config.yaml
widths: [128, 192, 288, 432]
adamw_lr_other_params: 0.002
final_lr_fraction: 0
Rows from block 6 of a small sound classifier, named by matrix and row number. Rows with one number belong to one channel. Each number is 128 + 24 x the weight over its row's rms, rounded and kept within 0 to 255. All counts start at 0. After the name is the row's rms in percent of the matrix's.
After each channel's rows are labels from the 100 clips, of 14976, where the channel reaches its highest value: "peak on" is the class under the peak; "strongest on" is what is common among them. Only what is clearly more common there than usual is listed. The data: strings of digits, spoken by a formant synthesiser in many voices.
# convs0: first width-7 conv (model.blocks.6.convs.0.weight, 288x288x7, standardized in use, each kernel summed), inputs 0-287
# convs1: second width-7 conv (model.blocks.6.convs.1.weight, 288x288x7, standardized in use, transposed, each kernel summed), outputs 0-287

convs0.207 076 [107 130  92 109 104 127 135 128 150 152  73 146 149 115 116 143 179 156 126 154 111 162 197 155  95 119 129  95 136 143 124  96 133 107 137 134 175 137 116 144 156 115 115 149 148 117 125 112 123 106 116 157 101 149  98 131 139 137 132 135 119  94 104 125 133 115 128 123 111  90 143 126 141 122 119 119 130 135 163  93 169 142  96 169 162 128 156 139 163  32  85 139 138 126 118 124 135 119 117 161 127 159 158 118 160 147 115 116  80  93 168 158 129 146 131 127 121 128 123 143 121 165 121 103 132 127 112 120 121 121 129 139 139 150 141 124 124 132 183 118 136 160 134 128 138 111 107 121 121 114  83 122 160 146 146 132 103  78 109 104 113 121 144 124 115 119 103 140 106 121 121 124 129 108 110 104 124 116 127 161 145 119 127 161 106 116 140 108 114 113 147 142 145 114 171 114 122 157 140 168 150 131 157 154 116  97 144 104  99 127 161 129 133 113  82 231  94 108 107 117 103 143  41 110 115 132 120  78 127 128 161 124 158 182 105 119 142 118 143 121 120 175 124 129 126 143 123 121 125 121  85 167 149 145 147 141 126 146 122 110  80 149 140 109  98 100  94 205  82 108 117  97 133 100 134 115 137 121 118 139 150 112 117 104 118 150 113 139]
convs1.207 124 [114 121 125 153 117 144 119 111 159  93 117 124 160  98 135 146 169 104 119 111 118 121 104 137  50  87  85 131 162 142  80 130 112 123 132  86 133 131 132 119 172 135 136 153 101 156 152 138 105 154 149 134 154 144 135 108 149 165 106  85 161 103 102 123  88 123 146  97 135 113 125  94 112 171 155  81 126 100 104 184 120 124 125 103 117 148 180 108 125 147 100 146 111 124 102 122 113  81 102 124 101 102 106 120 119 111  89 128 131 126  99 117  98 119 144 140  82 125 142 153 123 125 134 107 100 122  98  83  98 114 138 181 145 152 128 109 123  95 133 104 122 122 148 103 131 122 114 105 127 129  81 158 146 116 167 136 122 119 144 153 134 156 136 111 148 147 128 104 147 127 130 127  84 108 115 136 123 120 134 127 130 111 135 166 103 156 129 110 147 147 155 143 142 147 125  87 166 149 110 116 123 127  90  89 114  99 126  90 120 105 115 113 135  97  85 180 129 175  91 149 126 102 129  78 142  90  88 141 134 173 103 109 179  79 109 129 139 113 127 112  76 147 102 109 149 139  92 132 132 111 134 116  85 115 115  81 110  99 153 126 132  96  90 165 132 106 112 108  98 177 131 158 148 150 127 142 145 129 138 121 138 135  97 117 169 117 133 132]
peak on: /eɪ/
strongest on: "eight"; number of digits: 2; last digit: eight; first digit: eight

convs0.241 082 [133 121 122  92 168 119 152  90 148 129  98 121 120 155 114 128 122 152 120 138 155 156 146 135  77 104 148 125 172 132 111 105 124 113 127 130 125 130 162 148 137 128 130  80 128  96 132 111 148 105 116 145 112  81 105 107 146 118  93 153 174 117  78 129 131  90 141 116 121  61 127 155 131 116 136  91 107 131 189 103 159 115 135 110 112 137 102 125 108 115 122 159 124 126  94 112  92 101 152 180 123 119  98 114  99 142 153  97 138 149 127 154 117  87 126 126 128 113 135 115 138 155 125 133  91 136 134 119 114 117 136 138 127 141 164 124 132 131 137 151 146 147 123 120 120 129 104 167 123 130 127 103  82 118 111 110 114 130 131  98 131 112 122 114  89 142  99 177 116 106 115 137 155 136 114 142 158 129 126 157 166 142 124 161 145 114 125 122 135 138 125  78 170 135 155 166 195 125  97 148 101 121 121 107 154 116 175 127 147 123 140 131 142 141 140 196 105 108 141 114 117 135 100 149 106 136 117 132 169  76 129 101 165 159 147 123 123  99  97 147 139 161 132 121 179 134  87 195 175 157 112 146 135 137 160 121 169 127 117  58 108 152 105 105 114 122 125 139 120 157 110  93  97  58 127 137 168 157 101 113 146 133 171 131 103 147 108 125]
convs1.241 075 [134 143 144  73 135 156 138 153 164 116 104 141 149  97 141 158 120 160 130 103 101 156 127 136  98 170 116 105 123 127  77 121 101 148 127 163 131 109 122 135 105 132 109 120 134 142  92  95 147  81 106 101  86 150  82 153  93 107 109  94 136 114 149 129 128 166 136  75 108 130 105 128 102 164 131 140  73 165 121 161 120 124 132 100 155 156 124 147 148 128 155 112 119 113 145 105 108 119 135 104 130 142 111 137 138 134  73  83 165 129 122 127 118 117 139 134 115 134 115 108 157 141 123 133 133 125 141 136  82 128  85 126 121 140 132 134  80 114 138  90 159 105 130 116 106 156 149 140 115 113 122 117 101 131 123 101 102 109 116 194 111  91 126 137  89 134 128  94 143 139 155 154 111 131  70 113 117 132 135 115 202 143 127 118 141 148  98 134 199 174 133 150 146 130 112 149 155 149 139 140 165 130 136 118 143 126 131  98 138 140 172 112 137 144 114 148 145 123  52 112 115  87 104 147 122  83 107 151 113 112 113 160  98 138 148 123 135 171 123 173 119 138 175 128  86 120 133 106 150 175 147 126  99 141 110 107 155 149 138 107 149 125  95 133 131 124 132 130 153 163 160 157 160 120 106 157 163 136 150 163 127 152 122 161 157 116 172 123]
peak on: /θ/; /w/
strongest on: number of digits: 1; first digit: three; last digit: three; last digit: one

convs0.72 106 [131 122 118 156 119 113 124 107 168 110 133 147 123 173 134 141 112 134 154 115 156 112  56 113 121 131 149 115 100 106 120 135 141  90 100 141 104 129 136  81 152 146 129 140 128  89 141 136 157 147 116 123 104 139 131 163 135 125 158  90 132 144 101 154 144 126 160 139 137 158  92 103 166 119 180 126 137 121 134 114 116 108 143 150 137 156 112 136 125 118 115 160 125 145 124 152 109 107 105  88 130 136 130  86 124 133 164 123 191 135 140 109 116 129 114 133 111 137 132 137 135 117 129 161 133 120 132 127 147 136 141 123 150  99  92 134 117 112 131 114 142 124 114 161 101 168 106 161 149 139  82 155 183 149 176 129 109 126 138 129 150 152 121 149 146 138 115 124 129 124 123 148 144 106 136 113 240 160 115 152 152 128 139  93 142 105 144 149 130 145 118 126 141  89  22 132 173 123 144 113 134 132 106 168 124 150 101 131 108  99 116 116 117 134 118  83  89 102 138 123 121 127  73  86 138 127 128 110 136 164 159 145 106  80 106 168 122 114  77 163 122 101 118 101 143 118 116  98 105 110 140 130 138 108 138 126 130 146 181 144 171  86 171 147 168 130 109 152 111 120 116 138 142  91 115  86 106 136 150 124 115 124 166 138 144 122 172 128]
convs1.72 077 [130 138 122 141 136 133 129 108 170 161 123 119 129 122 106 116  77  86 130 170 148 143 101 130 135  90 130 154 131 141 137 139 112  83 134  99 121 119 134 107 125 167 146 134 130 121 150 134 132 157 140 127 134 120 130 174 143 159 122 147 124 112 109 153 104 147 129 140 130 101 155 151  90 138 143 144 121 164 127 130 137 133 126 141 106 129 142 122 136 119 170 160  99 129 164 113 112 134 138 168 126 123 108 160 118 144 138 180 131 106 140 183 133 156 147  90 150 136 156 115 102 126 143 152 122 157 140 145 122 122 110 109 140 106 128 141 132 131 139 101 146 136 114 116 111 113 134 166 103  81 133 152 140  77 110 120 100 116 134 146 167  68 125  98 101  98 124  72 143 111 160 134 124 148  79 100  84 136 113 132  28 170 138 132 158 114 110 137 125 113 120 146  91 117  93 131 108 103 130 128 160 156 132  89 141 148 212 146 158 178 154 147  99 115 150 146 111 147 152 115 122  72 111 133 179 163 157 167 164 149 158 110 138 118 160 125 114 189 140  83 147 126 147 117 148  92 119 150 141 153 128 122 139 158 183 132 153 151  98 139 191 136 105 106 125 146 163 138 132 116 157 142 146 139 139 158 138 125 121 125 150 119 147 116 125 147 140 112]
peak on: /aɪ/; /ɛ/
strongest on: number of digits: 1; last digit: seven; first digit: seven; last digit: five

convs0.45 076 [104 160  86  70  98 137 119 148 160 149  99 124 142 129 123 133 119 111 101 167 140 130 171 134 141 126 147 105 125 155 141 105 140  96 176 112  69 143 100  73 117 108 126 100 110 167 127  89 123  91 104 131 113  79 112 161 141 109 138 124 182 159 132 135 186 124 135 144 140 145 148  71 175 133 128 120 132 119 130 126 128 114  99 122 116  76 149 147  80  80 135 142 121 138 154 104 124  69 118  92  92 111 143 123  77 142 114 102 182 114 171 110 144 111 121 160 138 146 137 140 122  98 135 156  88 120 130 148 156 138 157 128 142 134 105 137 144  95 150 128 106 122 139 165 113 140 142 102 100 114 146 119 180 124 123 145 126 151 146 120 126 125 103 140 131 128 123 189 155 126  98 164 164 157 120 123 100 143 142 131  85 141 125 177 149 108 105  90 141 139 116 179 141 129  96 154 154 122 188 144 124 100 150 117 123 120 125 134 123 172 129 119 119 136 158 108 155 158 116 137 138 120 156  87 143 148 121 153 144 118 122 163  99 125 109 122 132 124 162 186 127 107 128 125 176 109 148 114 122 121 127  92 144 114 144 141 101 136  80 102 135 146 116 126 113 101 116 122  99 127 156 124 137 117 117  81 163 128 131 130 112 126 114 134 113  97 126  89]
convs1.45 116 [ 60 113 114 125 155 145 131 131 110 126 137 127 116 133  95 105 154 155 153 129 129 166  99 122  94 105 123 140 146 135 122 130 140  53  90 115  93 130 115 132 133 149 159 131 165 146 116 181 147 146 133 157 141 163 146 147 157 102 107 121 131  87 152 164  96 112 118 136 144 150  75 107 113 117 121  92 120 140 122 117 119 123 103 170 157  96 156 125 147  83 124 138 134 122 114 175 122 138  92 112 178 137 152 106 150 157 152 107 157 151 131 161 144 145 150 167 140 138 123 116 141 140 138 145 136 141 114 126 147 135 172  97 132 132 100 121 117 163  80 104 136 129 133  98 160 143 126 103  90 155 102 177 169 116 128 114 155 138 107 143 135 178 132 136 117 138 113 156 154  97 148 154 161 139  95 130 168 130 121 136  63 106 142 104 102 109 125 137 112 115 152 140 143 124 142 134 116 148  93 107  98  97 110 124 112  87 151 152 122 112 107  93 110 135 138 142 136 146 161 137 119 134 158 152 120 148  96 134 148 103 137 122  97 110  90 129 103 120  62 146 141 143 111 131 107  87 132 182 120  92 117 152 156 121  97 122 101 143 101 162  96 118 112 170 180 100  88 154 111 157 133 136 140 142 155 141 105 146 150 166 132 133 109 163 111 184 132 150]
peak on: /eɪ/
strongest on: "eight"; last digit: eight; first digit: eight

convs0.64 111 [136 117 161 165 142 109 113 147 141 153 148 135 133  85 151 136 172 136  76 122 144 146  80 130  82 137 158 122  74 137 116 132 159  93 169 113 166 139 118 124 134 139 100 119 112 123  93 127 153 132 155  90 131 105 111 125 113  99 119  98 145 137 108 112 122 110 130 135  83 120 125  67 155 164 173 138 132 127 183 151 128  70 143 115 129 166 125 131 145 128 134 138 116 177 149 158 111 114  50 100 131 157 130 154 165 138 123 125 177 124 133 108 127 145 118 127 102 143 135 123 103 112 154 114 127 149 152  99 132 147 124 159 116 112 159  99 121 146 117 134 138  89 130 135 143 148 180  79 120 156 188  80  53 129 105 137 127 121 138 120 106 126  84 142 102 121 157 118 116 175 104 123 100 132 116 119 125 127 127 144 119 124 147  85 121 124 137 130 138 145  89 156 156 146 187 109 133 155 124 138 118  80  80 154 152 122 114 141 143 115 113 122 114 152 123 123 125 149 125 103 155 117  99 105  97 147 110 101 133 134 110 119 124  70 148 104 153 131 163 135 150 111 115 129 125  94 154 171 136 105 147 174 137 127 132 124 113 124 156 111 117 103 175 125 118 152 137 132 155 115 149 122  84 123 160 127  93 134  97 148 123 153 149 135  96 152 122 139]
convs1.64 083 [130  77 136 109 142 163 110 123 161 122 158 152 106 162 122 101  96 118  88 101  85 122 144 129 130  96 161 138 121 113 116 160 141  73  99 133 117 118 121  88 123 132 144 129 129 127 134 116 128 108 137 129 138 136 127 130 135 111 141 164  83 144 126 138 141 170 121 117 116 120 159 178 116  97 163 162 104  80  96 120  76 104 112 106  95 112 120 120 120 188 154 130 163 164  97 166  97 155 161 167 148 147 163  98  84 122 139 141 135 117 136  91 134 165 152 146 153 168 144 156 152 119 128 147 123 156 150 113 134 133 128 148 122 130 149 147  83 139 158 166 138 126 119 165 115 169 148 142 131 120 152 106 111 139 181 128 119 169 167 117 150 150 127 127  99 134 130  91  77 133  98 115 127 128 139 139  73 140 121 122 102 123  84 105  77  89 123 142 119 155 117 140 127 125 160 130  90 128 119 111 157 118 125 124 130 159 167 105 140 118 120 128 139 130 106 148 114 116 128  91 124  71 136 137 176 138  90 194 115 144  98 172  90 146 147 171 125  97 136 105  98 147 147 113 133 163 124 101 132  93 126 138 119 116 129 123 151 159  92  97 129 149 122  98 108 137 148 179 142  95 179 148 145 141 127 129 135 121 131 141 134 119 152 133 116 138 129  86]
peak on: /eɪ/
strongest on: number of digits: 1; last digit: eight; first digit: eight; muffled (low-pass)

convs0.93 097 [125 132 126  89 151 112 134 131 147 149 110 120 127 143 132 144 107 118  72 161 107 116 127 145 108 143 112 134  96 125 117  97 105 167 101 177 150 121 142 121 108 136 125 115 148 120 113  91 141 160 123 120 131 125 140 117 112 146  89 115 158 143 134 146 151 132 152 114 120 177 132  96 187 121 147  66 145 141 112 148 169 127 110 132 126 146 134 124  52 119 109 154 133  99 134 137 113  61  77 133 121 123 157 159 118 118 119  38  86 136 158 113 162 144 115 141 117 157 124 138 131 141 149 114 116 161 144 132 128 125 173 110 109  82 189 133 132 147 150 111 162 151 122 160 131 122 126  74 140 109 106 137 142 143 119 165 121 110 161 173 127 105  68 138 129 117 131 104 136 132 153 136 161 103 137 151 187 112 132 130 158 141 147 160 114 151 115 155 137 146 147 111 103 131 128 144  92 149 131  99 129  79 134 106 142 109 124 122 107 104 113 108 104 105 105 138 148 131 157  85 133 112 126 165 121  88 126 129 128 151  97 122 133 123 102 161 142 146 138 150 131  73 124  70 132 117 137 133 127 139 111 160 105 118 165 135 175 120 139 156 185 150 163 156 108 118 107 131 111 167 127 107 150  98 121  97 123 133 125  94 134 140 142 109 155 149  87 129]
convs1.93 114 [115 128  90 125 109 134  99 105 121 127  84 114 111 123 132 112 112 136 100 126 168 105 108 112 131 140 160 135 131 190 142 189 134  57 123 134 106 150 138 136 104 116 145 125 140 153 102  81 124 110 137 127 107 157 127 132 116 136 133  87 172 175 145 129 114 142 126 144 147  90 130  98 177 148 112 146 138 138 123 142 104 133  93 157 147 122 118 177 122 122  86 128 118 122 147 128 114 119 146 189 130 138  91 124 125 122 130 101 124  61 146 114 131 153 104 136 139 137 124 122 126 160 131 159 137 145 131 157 107 146 107 102 115 126 133 136 111 127  99 118 122 144 116 196 115 113 101  81 138 120 146 113 110 108 139 143 114 145 146 147 148 134  98 118 138 120 125 107  94 153 125 121 119 122 134 145 149 144 118 142 106  96 148 119  90  55 112 171 104  89 111  95 119 124 184  39 114 122 151 154 167 122 174 143 145 135 178 126 175 116 148 143 134 170 125 110 164 129 114 102 104 103 135 102 164 116  92 110 119 158 142 103  97 185 133 152 119 132 179 131 154 139 118 111 101 150 121 108 148 126  86 148 111 174 144 120 119 147 183 127 113 136 128 150 135 131 112 182 108 141 129 134 137 106 115 146 138 141 155 123 125 156 142 142 148 112 128 156]
peak on: /eɪ/
strongest on: number of digits: 1; "eight"; last digit: eight; first digit: eight

convs0.74 078 [173  94 157 131 153 119 134 131 133 116 147 133 135 123 148 115 100 144 123 148 155  99 165 124 131 101 114 133 116 138 144 155 113  69  89 115 113 161 155  80 132 131 147 122 107 146 149  86 168 135 145 122 173 151 129 163  62 141 126 113 127 169 114 147 122 119 148 164 120  93 124 148 133 143 151 100 144 120 107  94  69 131 112 152  87  88 139 127 143 118 105 125 127 107 115 128 107 104 114  78 112  96 143  94  68 128 126 137 154  95 190 120 128 113 120 138 121 114 145 130 142 117 121 144 132 100 119 146 144 117 102 121 125 134 143 159 133 137  88 148 176 142 115 180 110 150 105 109 146  93 124 154 133 152 155  88 110 133 126 111 143 143 137 138 159 138 160  96 134 115 114 131 159 116 130 122 122 161 112 126 135 153 154 173 118 130 137 173 137 163 142 138 144 142  75 133  76 138 142 133 107 159 107 141 143 140  96 128 115 144 135 116 124 101 114  51 124 129 123 158 135 124 115 149 125  60 132 156 104 125 152 144 123  82  92 150 164 132 128 137 114 154 143 150 139 152 122 181  97 102 123 148 106 102 107 143 163 136 186 126 154 125 172 121 151 111 142 162 152 140 125 136 149  96 169  95 166 139 119 114 130 137 114 115 104 101 113  72]
convs1.74 084 [146 104  89  78 139 111 117 115 117 122 145 113 123 134  56 141 114  75 104 148 163 107 172  86  73 140 120 162 123 144 120 145 112 102 131 144 121 151 139 149 133 152 118 110 144 138 119  78 113 128 121 122 100 126 105 108  60 104 131 120 108 135 141  91 157 138 125 135  99 117 126 137 118  94 115 140 152 100 139  94 168 126  85 117 134 114  99 141  80 123 119 137 140 166 109 120 135 138 148 155 132 140 114 146  77  98 107 137 128  88 140 109 107 112 123 140 127 114 119 141 116 150  92 127 121 123 125 175 140 122 176 146 127 131 140 138 151 130 179 136 167 181 112 135  98 147 105  80 140  89 139  90 102 101 123 137 106 113 141 155 145 129  78  80  70  99  94 120  73 160  93  88 118 143  94 107 109 125  79 147 124 133 137 116 141 122 124 112 142 127 147 117 116 134 120 117 141 122 147 135 138 165 170 144 115 148 190 151 135 141 139 108 165 115 169 184 126 108 104 143 157 126 117 136 123 148 183 101 166  96 142 118 139 141 145 114 150 116 137 116 161 133 138 130 137 164 116 125 135 159 154 154 164 158 148 127 102 117 180 108 169 123 111 116 130 121 152 144 144 129 118 143 103  92 134 131 145 136 123 113 133 127 127 108  98 141  98  77]
peak on: /aɪ/
strongest on: number of digits: 1; last digit: five; first digit: five

convs0.49 075 [136 164 180 157 134 103 115 120 127 165 144 158 115 181  91 127  99 119 122 164 109 139 102 112 147 132 135 131  97 122 101 129  95 165 161 115  77 116 124  72 111 116 125 134  96 140 135 125  96 159 113 132 119 124 121 153  99 124  93  95 151 138 159 147 126  95 101 131  95  99 153 172 125 143 143 102 120 103 140 175 126 111 139 168 126 190 118 119 107 164 149 123 131 140 112 136 133 104 197 132 151 132 177 119 152 148 142 112 148 153 156 122  99  93 147 150 148 126 137 127 135  79 117 119 100 115  79 132 164 147 106 101 141 107 103 157 134 189  84 124 133 118 154 172 139 126 112 133 129 100 175 129 142 123 124 126 124  90 123 125 139 158 148 137 115 119 141 120 110 152 142 125 125  97 130 112  75 107 119  90 121 152 148 137 130 152 100  98 116 115 134 119 128 110 165 184 119 180 109 116 100 139 118  85 113 143 128 140 149 124 114 178  99 129 172 140 192 125 156 122 150 126 113 106 108 133 119 100 118 135  95 112 133 179 143 167 128 143 128 113 114 128 148 100 161 114 154 165 119 123 169 139 127 133 132 117 133 152 106 154 149 109 113 149 169 110 110 143 100 167 143 123 109 112 103 133 176 118 119 106  81  81 106 127 134 121 109 124]
convs1.49 068 [ 84 102 117 163 147 112 131 135  94 126 170 102 122 131 115 107 150 188 126 112 101 126 136 133 137 142 122  95 160 105  91 146  89 131 120 154 157 108 115 144 130  92 132  99 148 132 118 166 124 141 126 126 122 137 128 100 123 111 144 132 151 162 109 164 141 111 165 145 161 159 120  90  84 130 118 124  59 139 167 128 139  89 115 141  83 139 157 111 163 100 138 115 149 120 116 124 131 118 118 109 152 132 124 148 147 152  87 108 152 122 136 103 148 119  87 155 131  98 131 136 131 139 124 122 145 121 107 174 123 172 131 154 110 125 146 181 166 121 179 115 145 157 147 116 106  85  97 112 104 114 112 153 158 129 127 140 109 130  92 116 102 110 165  98 138 123 145 150 132 115 109  98 107 107 112 152 145 159 148 114 178 178 116 141 139 126 129 143 182 122 119 169 126 124 168 100 164 117 133 140 157 138 117 162 126 135 111 125 119 131 123 152 144 107 204 123 149 131  65 107  78 135 142 140 138 137 138  81 123 153 131 150  88 107 154 132 176 141 112 129  90 125  77 133  99 174 134 130 138 115 109 109 119  83 111 122 118 101 100 134 108 122 140 141 125 136 110 129 162 169 123 100 146 153  84 147 145  97  98 162 119 104 145 123 123  90  84  96]
peak on: /aɪ/
strongest on: number of digits: 1; last digit: five; first digit: five

convs0.48 091 [ 88 125 112 137 108 125 116 112 156 136 112 145 126 117 127 141  97 132 103 155 105 169 170 134 149 116 147 148  84 129 130 127 108 109 166 153 119 124 144 115 141 155 160 124 107 115 151 157 146 171 124 149 148 141 130 155 131 137 119 123 101 106 138 120 130 107 110 130 111 132 107 124  86 157 125 148 135 123 117 138 211 134  90 124 112 154 123  97 127 110 140 121 135 128 141 168 103  92 169  63 136 143 165 166 119 150 125 161  71 176 131 164 103 117 107 114 151 136 143 126 110 135 146 113  91 137 141 141 130 121  81 113 114 124  69 117 157 155 126 133 154 171 182 128 126 139 143 106 101 130 191 133 142 118 118 172 136 134 111 132 121 129 146 111 129 138 134  88  90 156 118  97 137 146  89 114 118 131 118 101  75 129 100 119  91 124 165 171  83 123 122 114 118 110 135 133 142 172 119 123  98 174 125 144  95  77 105 139 141 136 101 142  97 135 113  96 150 119  94 116 138 143 108 155  93 122 104  97 120  84 125 130 130 117 141 142 123 118 130 135 118 117 111 161 114 138 134  89 144 130 126 132 127 138 136 144 140 143 111 122 135 121 146 117 153 126  96 205 103 204 118 122 115  59 113 152  67 134 120 173 142 134 152 108 140 127 147 106]
convs1.48 086 [ 86 119 158 129 118 159 122 130 179 127 142 147 152 133 140 155 124  94 113 115  86 112 150  77 118 165 161 104 139 140 139 129 110 119 124 102 166 139 106 144  90 140 117 122 128 126 132 151 139 153 102 110 112 126 138 102 105 172 139 142  72  66  98 131 129 115 143 118 130 179 150 112 113 150 124  90 125 140 132 131 119 115 128 125  74 131 105 142 166 173  91  97  91 128 115 135 107 117 125 135 107 143  63 112 114  97  94 123 131  25 131 163 118 118 125 144 130  99 123 103 116 132 117 140 124 125 142 107 121 130 172 192 108 120 196 154  68  59 134 115 118 111 135 132 112 135  49 127 126 151  99 123 137 121 105 109  83 104 112 115 118 107 162 152 130 148 129 164 101 129 126 146 129 126 139 157 120 106 123 123 149 170 122 114 137 136 171 133 147 122 137 172 143 141 119 115  96 150 114 114 133 144 147 115 143 139 158 153 165 140 141 141 106 135 177 139 169 129 129  85 123 149 172 102 153 103 170 131 139 147 141  96 126 115 136 165 158 138 129 153 132 135 128 146 108 145 153 152 149 136 119 163 110 124 142 118 106 114  87 120 126 126  89 105 101 126 123 125 130 177 109 114 149 108 123 139 158 127 111 119 133  96 140 132 121 116 114 128]
peak on: /aɪ/; /ɹ/
strongest on: number of digits: 1; last digit: three; first digit: three; last digit: five

convs0.50 165 [131 137 161 147 130 131 147  82 121 104 165 104 136  96  42 133 111 131 137 148 131 161 133 141 157 142 132 145 134 149 109  89 134  59 115 147 155 144 157  64 117 106 160 180 122 125 116 217 129 116 121 150 103 134 124 122 126 132 116 116 113 148 134 123 111 144 130 137 141 108 141 121 176  92 108  77 105 118 117  91 173 130 155 137 126 111 176 130  81 123 157 139 112 140 115 137 197 133 107 142 165 113 141 150 143 132 123 159 146 142 147 121 135 122 101 131 122 120 130 120 126 125 119 135  83 116 129 127 126 127 102 115 129 134 120 160 126 108  92 142 242 129 120 124 145 140 105 173 129 125 145 130 121 102 109 122 117 148 133 103 127 158  77 129 141 130 119 116 114 156 132 111 124 113 110  88 158 135 124 150 145  79 122 126 117 153 118 119 121 114 105 140 121 109 108 118 154 119 144 131 160  90 137 152 155 124 117 124 131 120 130 155 132 138 105  66 131 123 140 112  98 106 143  91 118 138 137 121 131 109 130 143 127 107 166 135 126 134  88 125 122 161 135 164 129 127 129 138 155 148 160 157 136 155 137 118  76 138 121 131 155 129  69 130  62 118 103  50 115 171 114 139 135 114 168 116 109 142 138 109 150 130 117 145 138 127 137 143]
convs1.50 116 [137 130 120 117 117 117 138 128 147  95 109 135 156 160 143 146 112 107 174  98 104 160 132  68 137  81 140 148  81 163 127 166  99 146 111 121 153 127 135 125 125 111  79 110 115 127 146 172 126 146 107 134 120 107 104 181 125 158 111 163 121 115  94 102 150 159 156  89  89 124 144 155  88 130  80 108 130 113 129 133 162 130 137 136 124 137 120 123 150 132 121 151 153 136 115 128 146 141 164 138 121 155 119 144 150 117 154 156 122 133 131 128 134 141 100 135 129 137 128 123 126 122 138 149 133 139 154 163 151 120 148 175 142  81 171 141 140 110 126 119  62 138 139 111 126 140 106  97 134 118 149  95 125 162 140 144 128 130 142 149 126 126 108 146 105 129 127 101 134 146 139 127 134 121 113 116 110 130 115  81  94  78  76 151 107 175 132  98 119 114  82  63  85 113 147  93 125  70 121 160 138 150 151 144 137 183 149 179 157 163 149 171 166 154 160  92 130 160  53 171 139 117  96 140 140  70 128 154 128 148 121 143 100 118 148 118 141 115 167 139 163  80 132 154 123 123 101 104 160 128 158 132  87 136 155 118 120 127 156 131 145 124 154  99  73 123 120 122 133  98 144 144 135 127 140 123 150 128 127 154 127 153 135 134 152 111 136 145]
peak on: /θ/; /ʌ/
strongest on: number of digits: 1; last digit: one; first digit: one; last digit: three

convs0.54 087 [109 147 124 121 102 154 124 156 118 125 109 150 122 130 133 109 147 136 162 121 130  79 139 133  84  84 173 114 101 132 118 125 140 100 161 138  83 128 121 149 126 156  87 125 121 163 145  66 111 161 127 135 158 117 118 139 133  92 122 112 182 118  93 138 132 131 121 114 138 113 119 121 110 119 167 183 113 124 112 179 134 121 134 133 147 178 117 108 130 174 146 130 118 124 119 154 129 122 194  88 125 128 131 184  90 131 112 124 165 136 152 141 154 130 106 144 138 125 136 126  84 125 112 166 107 119 148 109 128 148 137 124 114 133 184  93 123  90 113 110  94 124 127  87 166 127 120 117 117 121 151 138 145 116  85 140 137 124 136 123 138 152 179 141 112 127 119 174 130 118 116 110 142 132 154 138  98  82 135 115 119 143 126 121 139 114 135 142 114 123 117 127 144 123 181 139 110 109 129 111 136  69 138  77 170 134 117 126 133 109 126 141 113 127 105 154 151 136 147 130 115 104 172 128 159 177 141 113 173 124 101 106 133 136 141 152 123 109 109 123 108  89 108  71 147 116 120 213 183 140 119  97 127 155 137 147  87 123 106  69 110 154 100 106 116 123 142 122 113  97 131 127 109 134 134 185 185 113 131 106 160 114 124 106 148 169 117 161]
convs1.54 092 [130 104 131 138 149 149 126 121 101 138 113 136 133 145 135 112 148 178 170 135 130 166 104 129 140 141 125 142 156 141 100 113 126 117  83 145 118 109 114 128 121 108 130  96 150 122 117 115 124  78 115 120 108 182 108  63  86 122 151 161 159  89 179 135  83 118 133 168 129  93 166 115 143 142 142 128 141  90 137 127 133  91 218 133 126 121  89 148 130 153 128 145 154 173 156 121 125 156 107 112 155 123 142  91  97 119 125 128 159 147 142 132 124 168 118 151 143 131 137 121 130 151 120 140 153 152 110  80 126 138  88  90  93 117 132  97  76 164 125  96 142 104 102 113 124 122 162 108 162 153 129 118 152 162  95 146 167 124 117 145 111 141 156 105 120 136 173 113 118 104 118 106 112 117 141 118 168 123 119 188 114 103 113 131  81 118 131 144  96 142 136 130 134 125 177 126 116 132 105 143 117 124 125 161 143 133 136 156  74 111 132 145 155 203 128 142 118 108 104  95 127 166 132 164 129 110 156 111  93  95 131 143 103 152 111 142  98 140  59  96  60 111 148 124 158 155 107 174 149 149 132 152  89  96 127 140 117 134 123 119 113 136 144 128 115 130 161 145 147 153 128 108 127 100 110 121 134 131 126 142 122 125 143 128 127 153 143 132]
peak on: /eɪ/
strongest on: number of digits: 1; "eight"; last digit: eight; first digit: eight